Weights of a small image classifier: 8.22M parameters, activation swiglu.
Rows from block 2 of a small image classifier, named by matrix and row number. Rows with one number belong to one neuron. Each number is 128 + 24 x the weight over its row's rms, rounded and kept within 0 to 255. All counts start at 0. After the name is the row's rms in percent of the matrix's.
After each neuron's rows are labels from the 100 images, of 14848, where the neuron reaches its largest size: "lies over" is the class under the peak. Only what is clearly more common there than usual is listed. The data: simulated stained blood smears.
# gate: MLP gate (model.blocks.2.mlp.gate.weight, 640x320), inputs 160-319
# fc1: MLP up (model.blocks.2.mlp.fc1.weight, 640x320), inputs 160-319
# fc2: MLP down (model.blocks.2.mlp.fc2.weight, 320x640, transposed), outputs 160-319

gate.310 118 [117  94 142 155 108 129 133 132 114  93 150 120 143 194 102  93 104 117 146 139 130 114 120 118  96 136 100 143 118 130  86 130 129 150 116 124  90 118 115 143 143  98 174 183 114 136  75  88 174 115 177 121 135  71 106 128 152 177 117 144  98 144 106 111 141 100 134 100 142 142  97 133 143 144 121 111  88 101 179 139 104 171  74 101 137 140 136 116 130 107 145 102 157 136 142 143  84 184 144 130 150  92 131 153 141 138 125  53 150 174 173 131 111 167 150 137 144 115 129 104 111 146 109 112 116 114 138 135 125 131 116 171 126 120 113 119 128 157 110 125 113 131 175 154 137 113 107 139 149 132 124  94 120 156 136 106 125 154 137 108]
fc1.310 137 [113 134 150 140 149 125 134 143 145  95 157 133 107 207  82  67 101 124 148 138 116 138 127 140 109 152 104 147 113 123  81 102 161 126 127 116  91 104 131 144 127 116 173 133 156 141  88  89 167 108 133 120 136  80 139 110 138 150 122 113  81 139 129  84 151 111 120 102 138 112  92 138 121 135 154 123  79 110 175 150 120 142  79 116 131 161 110 136 110 146 146 111 121 145 152 115 112 196 125 119 122 125 122 153 116 147 109  84 146 144 158 129 138 144  93 134 158  96 126 115 114 136  83 131 114 138 125 116 122 112 126 197 136 127 139 112 125 149 162  82 134 131 142 150  93 120 105 125 155 135 107 110 138 168 152 105 130 108 119 121]
fc2.310 184 [132  92 126 146 139 170 172  86 152 132 114 126 106 131 208 122 111 129 165 131 144 130 128 130 143 137 137  90 148 117 170  80 114 123 174 165  96 148 107 129 144 107 127 137 115 109  87 143 112 170 106 102 113 128 132 131 135 120 163 125 153 137 127 162 164 141 155 130 129 118 120 142 143 156 133  78  96 132 138 128 133 130 123 107 133 124 133 129  90 169 158 123 147 129 105 118 116 120 114 141 163 163 153 135  98 129 133  83 159 101 111  99 112 148 115 183 163 110 124 120 131 110 121 135 135 133 111 133 125 137 158  88  80  98 129 150 155 124 131 128 127 130 158 153 122 119 132 143 112 116 140 157 100 117 120 118 170 107 127 144]
lies over: small cell

gate.612 088 [117 108 138 116 150 184  90 116 132 118 161 122 131 172  86 126 119 143 104 137 133 156 123 143  90 130 124 147 154 121 139  86 155 110 136 127 138 162 114 117 118 142 128 143 158 134 122 121 178 142 105 116  86 111 148 130 141 135  78 131 147 147 142 139 126 118 144 126 130  83 180 128 141 171 168  94 127 153 120 132 136 141  78 161 124 151 107 155 127 119 195 144 159 135 135 119  75 141 131  86 123 110  88 112 105 101 104 122 132 153 102 108 130 164 167 154 131 169 133  83 145 127 102 147 125 129 120 137 181 146 104 127 141  89 129 134 144 111  91  90  94  89 203 135 115 103  98 128 149 114 117 151 172 182 130 137 135 112 102 143]
fc1.612 095 [148 156  88 159 117 136 147 148 145 134 122 159  74  80 130 127 145 182 161 161 129 104 114 193 141 186 156  80 130 115 142 124 127 137 126  92 152 126 139 110 148 149 147 156 130  82 168 117 153 157 136 141 118 170  65 125  71 149 125 128 140 134  97 108 126 133  98 118 104 138  73 131 130 117 128 115 121 140 122  92 148 164 152 121 136 103 117  85 127 157  90 132 111 129 125  92  98 134 146 145 156 109 157  93 108 122 104  81 146 139 160 107 124 105 147 117 123 161 144 157 130 123 134 148 136  99 142 150 116 127 137 136 105 122 161 111 122 144 123 142 178 136 165 106 152 151 105 116  86 127 156 133 121 130 102  93 138 127 132 137]
fc2.612 088 [122 111 165 118 124 161 119 122 129 145 109 136  86 110 130 109 152 121 125 164 132 120 127 131 116 105 174 137 103 134 124 180 115 143 133 134 105  83 146 162 115 115 106 129 124 124  99 173 138 122 115 148 163 127 161  86 124 160 139 141 114 118 135 145 158 116 141 122 153 151 152 148 128 154 154 101 126 118 167 139 146 164 146 120 102 104 176  98  61 144 135 167 131 145 182  80 139 120 150  94  90 154 110 126 107 155 148 139 175 111 107 118 139  87  88 161 157 133 120 107 122 118 153 145 143  77 100 124 129 171 148 118 127 109 128 100 202 154 137 132 154 174 103 111  84 146 119 114 111 143 134 100  94  89 138 149 169 106  81 155]
lies over: small cell; nucleus

gate.359 093 [108 170 151 149 168  83 110 110 100 108 124 134 129 147 139 101 110 140 154 112 133 123 148 168 154 136 121 118  96 164 133 121 106 174 149 163 138  90  76 163 160 128 114 136  93 180 134 137 174 127 162 106 159 130 127 154  76 134 147 101 128 124 114  99 140 111 106 133 170 181 116 104 127 107 134 166  75 172 106  98 122 131 126 158 112 165 132 134 133 105 126 147 177 125 177 190 129 168 145 138 163 158 102 161  89  83 121 133 143  95 138 102 120 141 114 103 105 109 152 148 124 114 147 137 128 125 114 113  82 122 132 126 123 130 110 133 130 122 124 144 114 163 150  91 129 109  91  63 124 139 119 144 162 139 132 146 115 156 128  93]
fc1.359 095 [152 143 132 153 137 114 148 122 133 135 106 117 103 187 130 119 158  85 111 146  98 109  75  91 158 115 103 135 123 128 139 108 133 117 136 171 126 170 138  81 114  96 133 130 143  97  94 114 129 102 156 134 127 131 134 109 163 136 128 148  87 117 122  83 143 124 105 109 166 157 116 163  87  92  91  98 170 129  65 162  71 101 122 106 113 131 122 132 110 139  95 134 113  79  80 102 108 135 114 106 122 151 140 154 157 171 116  97 106 119 143 117 141 112 128 119 143 133 113 140 117 153 147  98 136 141 144  53 110 111 133  98 129 139 123 111 107 158 117  88 120  97 145 105  89 106 182 124 130 125 112 128 137 109 131 131 117  95 135 156]
fc2.359 093 [ 98 139 195 131 130 150 109 155 160  84 139 135 149 134 153 157 141 143 183 163  95 136 187 138 111 111 132 133 108 136 146 120 123 162 124  96 172 113 153 165 149 154 145 114 151 151 164 108 132 144 134 125 141 104 137 111 126 109 156 100 123 121 111 114 107 124 116 125 162 167 113 113 136 121 154 140 102 124 123 118 120  78 105 127 132  83 149 103 157 122 146 125 139 192 154 143 117 141  90 147 115 107 126 190 135 120 103 124 138 177 114 113 112 116 100 164 159 123 118 155 130 113 135 111  87 107 127 111 168 132 132 172 144 185  86 118 107 146 122 148 158 132 111 100  80 149 112 121 129 113 141 159 124 126 131  86 102 104 115 130]
lies over: nucleus

gate.461 105 [133 150 112 111  61 107 136 114 124 105 126 100 134 144 129 106 104 130 137 122 158  72 108 135 107 128 133 160 135 135 125 165 129 174 125 124 101 158 137 132 124 136 119 135 137 108  98 111 130  98 111 105 129 112 113 144 128 123 130 137 117 180 144  62 152 132 132 113 113 132 133  87 149  96 115  84 140 108 159  89 112  96 123 150 142 135 131 125 165 174 136 141 130 146  88 163 102 144 154  96 128  93 164  94 122 110 114 126 145  64 131 150 138 162 149  91 129 156 160 138 131 144 132 139 138 128 113  96 154 135 159 132 154 147 162 100 112  92  92  99 122  95 127 112 171 106 102 146 154 112 167 155 139 134 100 133 133  75 160 105]
fc1.461 108 [132 105 119  99 106 130 114 107 123 127 130 145 129 164 109  83 107 124 132 157 164 124  94 123  87 149 157 139 130  94 112 105 126 135 175 152 128 120 156 113 152 142 136 159 166 153  96 137 117 110 119 119 189 133 118 132 122  88 141 155 146 154 131  98 170 125 128 112 131 146 138 129 192 121  95 159 137 113 175 101 127 128 135 117 152 135 146 140 148 175 118 134 113 157 137 107 123 142 125 116 121 120 155  80 109 179 132 136 140 101 135 155 165 157 143  95  90 142 145 142 128 133 134 145 139 102 104  91 134 134 143 117 107 173 148 144 106 137 147 111 105  71  60 111 153 129 146 172 138 135 133 123 133 158 103 132 124 112 151 130]
fc2.461 121 [123 153 135 137 133 116 147 110 101 132 132 127 120 142  68 155 156 165 112 136 136 194 101 151 133 138 171 172 168 126 112 151 107 125 139  95 156 117 141 139 136 120 116  99 108 121 105 150  91 143 145 109 169 130 110 121  93 138 128 134  93  72  75 111 134 127 122 128 113 120 131 126 128 108 145 124 120 122  93 122 139  99 138 140 153 150 145 123 138 115  88 144  92 111 143 108 142 131 137 126 120 122 128 115  65 161 123 126 168 115 176 127 141 129 167 113 118 157 135 131 145 105 117 102 154 173 129 210 142 122 108 160  90 113  81  89 142 148 110 145 156 131 144 151 155 142 135  74 158 133 153 184 150 124 130 145  97 101 113 138]
lies over: nucleus; large cell

gate.121 094 [151 132 143 134 147  88 120 155 105  95 124 111 157 115  84 165  65 117 100 153 145 106 162 139 107 154 141 105 114 149 150 139 125 121 177 120 151 126 130 110 156 120 137 156 153 148 129 119 167 142 151 147 144 162 128  76 137  96 113  92 137 121 186 145 159 148 141 134 126 136 121 134 106 131  99  62 115 117 118  92 152 114 154  75 134 121 139 127  92 122 104 119 154 151 163  77  96 161 175 156 152 141 139 116  86 119 123 104 133 103 115 115 113 141 124 132 167 146 160 143 126 147  97 144 124 105 146 139 118 145  85 151 143 147 162 149 119 140 139 109  99 138  95 133 174 168 127 113 100 117 103 123 125 167  87 136 137 100 144 122]
fc1.121 097 [123 105  92 179 126 177 142 126 130 105 112  99 106 158 125 117  65 111 146 136 155 135 156 122 147 112 132 144 139 118 128 124 116 106 161 106 163 134 139 140 127 167 157 104 104 146 124 159 123 110 156 134 140 125 145 105  87 123 131 138 121 176 147 134 148 134 154 132 164 151 110 114 133 124 138 143 133 178 119 103 110 162 150 133  92 145 153 128 166 104 118 155 105 138 114 112 124 128 120 106 142 121 132 114  86  92 129 130  92 164 144 110 144 143 154 132 157 123 117 122 115 143 101 119  92 159 105 121 148 117 107 192 153 134 117 121 140 118 144 157 150  96 126 114 125 139  84 121  98 113 130 121 152 122 118 159  77 171 179 143]
fc2.121 099 [174 128 129 149 123 114 119 105 120 145 147 120 128 166 118 100 139 149 155 134  86 153  97 146 102 149 126 157 120 139 106  92 134 181  83 157 107 121 107 144 104 135 132 149  95 146 129 113 146 120 121 113 120 116 107 161 185  80 125 132  94 132 142  95  74 139 118 112 141 102 129 165 131 101 117 112 145 175 122 123 141  83 118 139 111  97 104 115 103 139 138 104 123 134 152 149 124 110  95 111 113 146  93 145 137 151  98 144 117 119 105 149 107 114  77 109 154 128 143  94 116 162 150 166 132 151  85 139 136 133 158 103 122  97 161  98  91 177 130 101 154 133 169 124 192 124 131 145 160 108 133 129 123 161 126 144 126 110 142 166]
lies over: large cell

gate.208 100 [137 171 116 135 142  82 130 124  99 145 117 150 119  97  79 126 119  83 141  92 128 127 141 138 132 121 102 126 135 134 129 113 141 109 105 132 117 112 126 143 106 153 151 164 131 179  63 160  97 134 125 153 100 156 132 146 169 167 152  74 151  88 115 108 157 169 135 133 151 112 114 131 138 120 116 109  77 129 119 125 109 161  98 152 112 130 110 129 138  99  97 153 174 142 163 136  75 100 117  99 124 135 107 107 115 142 134 163 119 108 161 151 154 129 131 127 120 172 104 144 127  99 130 120 112 129 139 145 142  77 107 161 104 130 117 175 115 127 131 108  98 189 142 163 147 146 140 130 116  96  57  88 166 139 144 149 122 146 149 138]
fc1.208 097 [118 133 125 115 162 114  92 119 103 115 139 149 133 126 127 130 142 135 113  85 135 110 111 104 123 125 108 148 123 109 134 140 110 117 171 144 114 145 153  81 123  89 140 127  97 149 100 142 125  95 119 144 120 170 162 136 159 140 121  82 147 130 123 127 121 154 120 108 146 140 159 130 104 128 134 113  92 152 103  89 114 164 128 117 113 145  78 122 145 146 144 128 112 119 115 123 121 127 154 124 120 163 106 105 119 152 156 128 126 145 156 151  82 103 132 153 176 121  98 129 176 108 131 149 116 148 111 148 117 142 111  90 132 126 133 135 147 138 123 132 146 100 163 142 156 142 171 141 159 110  74 118 137 127 152 125 155 151 113 140]
fc2.208 112 [118 132 123 105 131 114 131 147 133 161 130 139 155 138 127  97 125 130 123 163 119  99  94  95 138 138 146 132 136 144 128 127 158 118 147 117 115 105 119 112  99 122 166 128 146  94 102 123 143 102 184 109 116 147 174 114  85 126  96 130 140 158 135  87 117 136 155 117 108 133  91 115 110 138  81 105 131 168 130 116 117 152 149 176 145  56 146 158 105 127 129 134 121 123  72 128 146 152 119 128 132 134 143 164 121 113 123 135  97  98 173 174 130 121 167  92  76 103 124 132 151 127 141 146 128 157 132 129 100 128 103 146  91  86 106 140 200 111 158 103 127 133 115 155 151 127 108 156 116 143 102  80 123 132 159 129 160 160 157  96]
lies over: nucleus

gate.541 105 [124 145 127 139 163 176 128 188  96 124 113 109 156 145 131 103 107 130  91  99 151 112 135 136 132 127 129  81 120 132 108 169 154  97 114 101 147 123  99 126 106  93 121 122 125 136 133 138 127 152 144  68 114 159 147 125  99 169 145 119 127 106 136 119 146 158 142 115 164  71 142 158 100 117 146  85 110 126 176 108 152 136 144  98 116 149 130  94 107 117  99 107 132  91 101 106  79 137 116 176 150 166  97 174 144 129 121 100 118 136 158 138 142 104 154 105 109  41 155 101 137 137 110 132 117 108  84 118 140  95  78 147 110 118 140 141 101 119  96 114 128 180 155 140 124 190  67 147 117 109 145 115 134 106 130 133 126  97 126 166]
fc1.541 096 [128 175 132 139 148  99 145 130 118 134  76 139 153 141 114 122  91  82 133 119 156  75 146 156 127 139 104 145 141 151 133 125 110 114 130 127 123 139 123 134 129 133 153  90 175 163 147 135 171 137  92 138 123 178 165 106 110  98  92 154 118  87 129 122 132 134 132 127  91 125 150 155 131 116 140 132 122 152 144 134 154 148  89 123  99 129 119 120 138 129 113 128 136 112 155 133 125  92 143 156  97 124 133 169 118 133 134 151 103 160 119 136 154 161 114 111  94  99 136 132 121 135 109 154 115 114 112 161 152 113 121 133  87 129 133 122 123 182 132 171 115  99 153 171 163 113 153 162 121 114 103 131 100 129 113 139 109 125  92 124]
fc2.541 072 [154 140 141  76 146 111 139 126 164 100 100 150 103 102 120 136 120 127 128 140 170 103 139 147 133 108  97 164 165  93  95 146 132 111 150 109 144 158 115 101 109 126 169 130  82 138  94  93 162 116 110 108 131 130 122 106 130 126 105 113 122 147 125 180 173 118  99 170 136 126 134  83 140 149 149 137 164 120 118 121 119 109 122 148  93 111 107 145  73 141  88 111 108 147 102 176 149 153  89 149 139 132 123 120 101 109  95 127 106 157 130 128 174 146 157 138 108 114 131 144 129 109 117 103 119 107 110 101 141  95 126 106 138 149 115 156 124  86  76  90 103 116 182 152 147 177 153 137 148 128 135 163 125 140 109 128 100 124 141 144]
lies over: nucleus; large cell

gate.54 099 [147 133 132 134 132 134 122 136 137 136  78 156 111 142  94  72 113 103 126 133 114 112 131  55  99 114 146 160 134 133 146 156 113 143 142 127 109 132 105 147 126 125  94 147 136 143 123 122 153 135 122  85 123 114  94 146 136 137 154 137 117 148 108  85 164  90 113 117 180  96  99  75 145 135 133 111 116 139  85 156 122 161  90 107 143 166 100 137 149 104 132 122 134 131 160 121  82 166 121 140  88 108 131 150 147 116 147 144 116 104 112 152 141 147 149 116 165 144 135 135 114 141 142 106 168 141  80 137 151 151 138 145 141 118 106 112 135 116  93 138 128 174 152 110 148 153 144 125 126 141 171 130 160 180 141 118 103 130 168 142]
fc1.54 102 [130  93  99 135 129 125 159 123  83 166 140 100  87  77 136 194 125 120 148 128 107 147 136  89 158 125 130  96 111  90 140 148 138 114 136 111 142 145 130 126 117 111 142 108 126 135 138 166 103 114 152 156 152 120 125 149  99 108  92 148 119 111 170 155 157 170 114 108  65 128 159 157 130 134 124 110 134 103 155 109 138 118 100 145 112 137 187 119 132 142 112 136 140  98 108 150 135  89 113 136 169 159  90  94 111 147 128 132 150 131 127  82 120 111 144 147 132 129 126 140 141 122 135 141 112 120  94 148 108 112 157  86 100  91 151 101 151 162 142 133 123  98 135 113 189 162 171 109 126 110 100 159 124 106 154 140  78 115 126 130]
fc2.54 062 [110 144 118 138 109  91  92 157 115 116 150 152 135 110 134 100 145 124 141 117 168 125 113  85 105 122 108  97 157  85 146 126 125 124 124 131 145 126 140 118 109 112 126 154 112 159 137 152 116 105  87 122 110 125  88 120 118 127  98 131 152  89 115 130 111  82 102 146 116 133 199 143 114 128 101 147 149  84 138 142  84 149 131 114 140 161 128  99 142 109  94  93 159 136 123 151 127 123 170  94 132  85 153 124 135 104 137 117 144 131 108 125 132 104 110 138 136 157 132 128 116 138 126 127  96 127 135 124  92 154 148 144 130 149 152 134 145 133  90 129 171 165 125 119 102 148 136 159 152  99 150  91 147 112 168 138 137 166 123 137]
lies over: small cell

gate.135 105 [108 139 163 123 137 115 148 142 134 122 118 127 164 119 112 124 138 143 129  95 156 143  93 121 142 140 114 148 128 134 140 136 122 131 133 141 146 121 134 138 104 148 157 154 158 151 116 103 132 119 105 133 109  64  91 122 146 184 187 134 126 193 126 123 153 164 118  83 125 150 134 144 131 106  92 124 125 125 156 135 132 110 144 163 117 155 124 166 138 138  94 123 138  84 110 107 106 173  85 106 108  98 115 162  93 114 106  47  92 121 113 129 133 141 116  97 114 163 111  99 131 153 116 133 121 136 128  96 129 114 104 124 171 113 162  89 126 125 171 117 179 159  82 153  99  93 128 102 163 140  97  80 138 121  98  93  94  89  75 127]
fc1.135 099 [139  93 125 152 110 149 111 154 149 139 154 112 122 147 156 105 113 125 149 119 124 128 155 138 101  94 175 162 113 156 113 140  73 102  96 137 119 121 132 126 144 116 114 125 181 104 112 133 108 116 132 151 149  78 127 152 147 111 143 142 164 166 177 121 155 151 138  92 123 133 139  92 138 113 108 132  65 100 126 134 117 146 143 119  97 117 139 121 156 102 107 116 144 158 118 115 146 134 145 119 137 135 128 153 109 107 148 119 102 141 127 120 100 153 112 147 125 126 126 130 129 110 141  97 171 140 126 142 165 153  94 172 128 141 119 158 114  87 163 125  97 172 120 146 155 140 102 151 129  83 130  81  88 143  92 159 164 141 108 154]
fc2.135 096 [179 176 149 145  70 101  81 134 111  85 133 118 136 127 122  96 129 147 155 130 154 130 137 138 182 160 121 124 135 124 107  92 133 157 136 105 110 132 100 113 100  93  88 152 145 158 136 136 160 153 140 116 120 157 144 153  99 156 145 130 123 135 155 149 186 138 132  87  72 134 159 103 135 114 131 138  93 103 133 137 123 153 111 134 155 140 149 113 117 107 147 156 127 165 158  90 147 107 136  88 129 110 148 115 138 124 121  71 173  86 183 152 157 128  77 125 110 137 119 146 137 163 157 146 141 106 104 122 105 141 112 140 145 167 164 124 124 133 144 134 130 138 127 143 133 114 126 117  68 135 123 101 159 140  96 125  93 140  86 138]
lies over: nucleus

gate.599 103 [126 142  97 122 134 105 119 119 131 118 150 155 116 130 117  84 174 157 112 132  89 194 116 139 119  95  96 121 105 136 115 129 131 186  97 143 129 154 120 138 142 161 105 160 100 158 112 116 205 141 175 132 154 143 170 115 121 138 166 153 132 137 114  90 105 110 137 152 147 103 126 114 149 101 131  92 105 144 169 123 163 117  84 137 132 136 130  88 106 147 123 139 103 135 108 129  99 156 132 109  94 122 133 115 128 116  97 141 111 153 141 126 126 139 107 140 131  99  86 143 153 105 151 107 124 145  91 113 110 133 107 113 128 114 148 106 105  57  82 129 102 179 122  93 111 129  86 124 152 139  92 146 131 162 100 146 118 113 112 144]
fc1.599 104 [135  74 123 150 118 123 117 132 157 158 119 160 157  98 111 154 122 139 170 107  94 106 131  97 121 121 139 117 164  98 134 114 101 102  95 106 185 118 125 140  89  92 123 120 139  87 162 143 130 155 109 114 124  66 142  85 133 135 134 122 146 112 136 128  98 114 131 131  95 135 101 167 115 125 113 114 105 124 131 101 178 134 126  78  79 143 130 133 126 103 132  92 102 157 157 153 128 137 154 118 145 142 140 136 120  94 155 156 126 123 146 135 125 123 132 127 142 141  92 120 114 137 131 131 122 104 155 123 121  84  90 101 138 129  90 112 151 139 107 150 158  60 138 123 148  93 137 142 141 142 139 133 143 118 176  91  56 159 104 132]
fc2.599 127 [113 142 147  85 120 164 102 135 108 136 136 153 132 148  96  99 104 104 114 122 114 128 113 143 134  90 165 130 139 148  99  92 128 109 137 147 131 140  62 138 150  96 126 116 157 150 143 155 127 118 121  77 154 103 149 125 114  89 129 157 121 143 160 104 125 122  64  99 178 161  75 128 174 132 145 187 113 142 110 127 139 129 150 160 123 104 139 128 194 159 138 119 133 119 114 158 125 136 163 132 142 142 136 153 154 139  88  99 105 119 168  87 130 123 130 107 111  91 156 108 125 116 118 117 113 111 125 119 169 129 136  94  95 115 130 100  86 144  79 119 135 109  85 128 144 135 131  95 138 173 140 168 145 114 177 133 129 148 177 109]
lies over: nucleus

gate.598 103 [125 167 135 155 158 105  87 126 108 125 138 105 130 142  96 103 124 165  98 150 118 143 117  69 127 119 120 129 164 118 121 136 148 117 130 133 130 108 136 195  81 201 107 122 161 121 136 139 109 181 141 164 187 179 138 157 118 159 152 115 139 112 115 136 157 112 131 125 121  95 127 134 110 105 154  96 130  77 146 137 130 185 114 129 112 167 110 133 146  98  91 144 146 133 168 130 144 119 141 138 128 134 143 121 135  99 158 110 170 154 146 151 159  95 166 137 127 140 111 174 110 108 151 114 102 120 142 117 154 122 119 142 145 140 133 111  93 133 116 159 120 133 147 157  94 145 118 134 109 127 139 143 110  99  98 167 157 137 152 133]
fc1.598 097 [118 104 137 102  91 151 168 144 154  92 106 127 120  55 117 161 132 104 116 108 154 161 117 155  92 119 172 109  92 140 134  99 124 125 138 152 101 166 130  89 148 110 135 129 116 144 120 126 116 108 131 116 134  49 132 134 174 129 111 153 119 108 121 120 102 155 137 102 121 132 140  92 152 133 113 183 115 191 101  76 150  73 141  99 120 138 106 154 129 134 155 125 103 118 124 114 114 147 158 123 136 135 146 148 110 124 107 116 115  98 127 123 123 146 113 112 105 118 125  92 135 122 135  96 151 162 133 134 127 143 122 123  57 140 119 143 134 116 151  96 181 118  98 107 115 101 121 160 152 133  83 134 133 150 166 136  96 144 133 106]
fc2.598 135 [121 103 113 138 162 149  90 140 122 100 153 131 112  97  85 135  89 129 138  92 104 156 126 155  72 120 171  73 129 111 165 126 103 100 119 138 114 134 108 108 119 107 116  70 107 114 156 148 149 147 131 123 148 145 127 120 135 129 102 143 131  87 156 136 138 118 126 136 136 127 144 111 103 123  97 148 107 138 184 175 149 117 163 131 152 149  88 119 145 145 118 104 136 108 124 163 126 148 155 133  99 151 104 105  93 111 150 117 137 194 132 129 136 145 163 141 138 149 137 150 100  95 113 119 138 152 125 113 127 102  93 146 106 117 139 138 134 154 123 186 123 193 143 127  73 145 107  91 104 124 101 147 105 128 126 160 115 148 160  84]
lies over: large cell; nucleus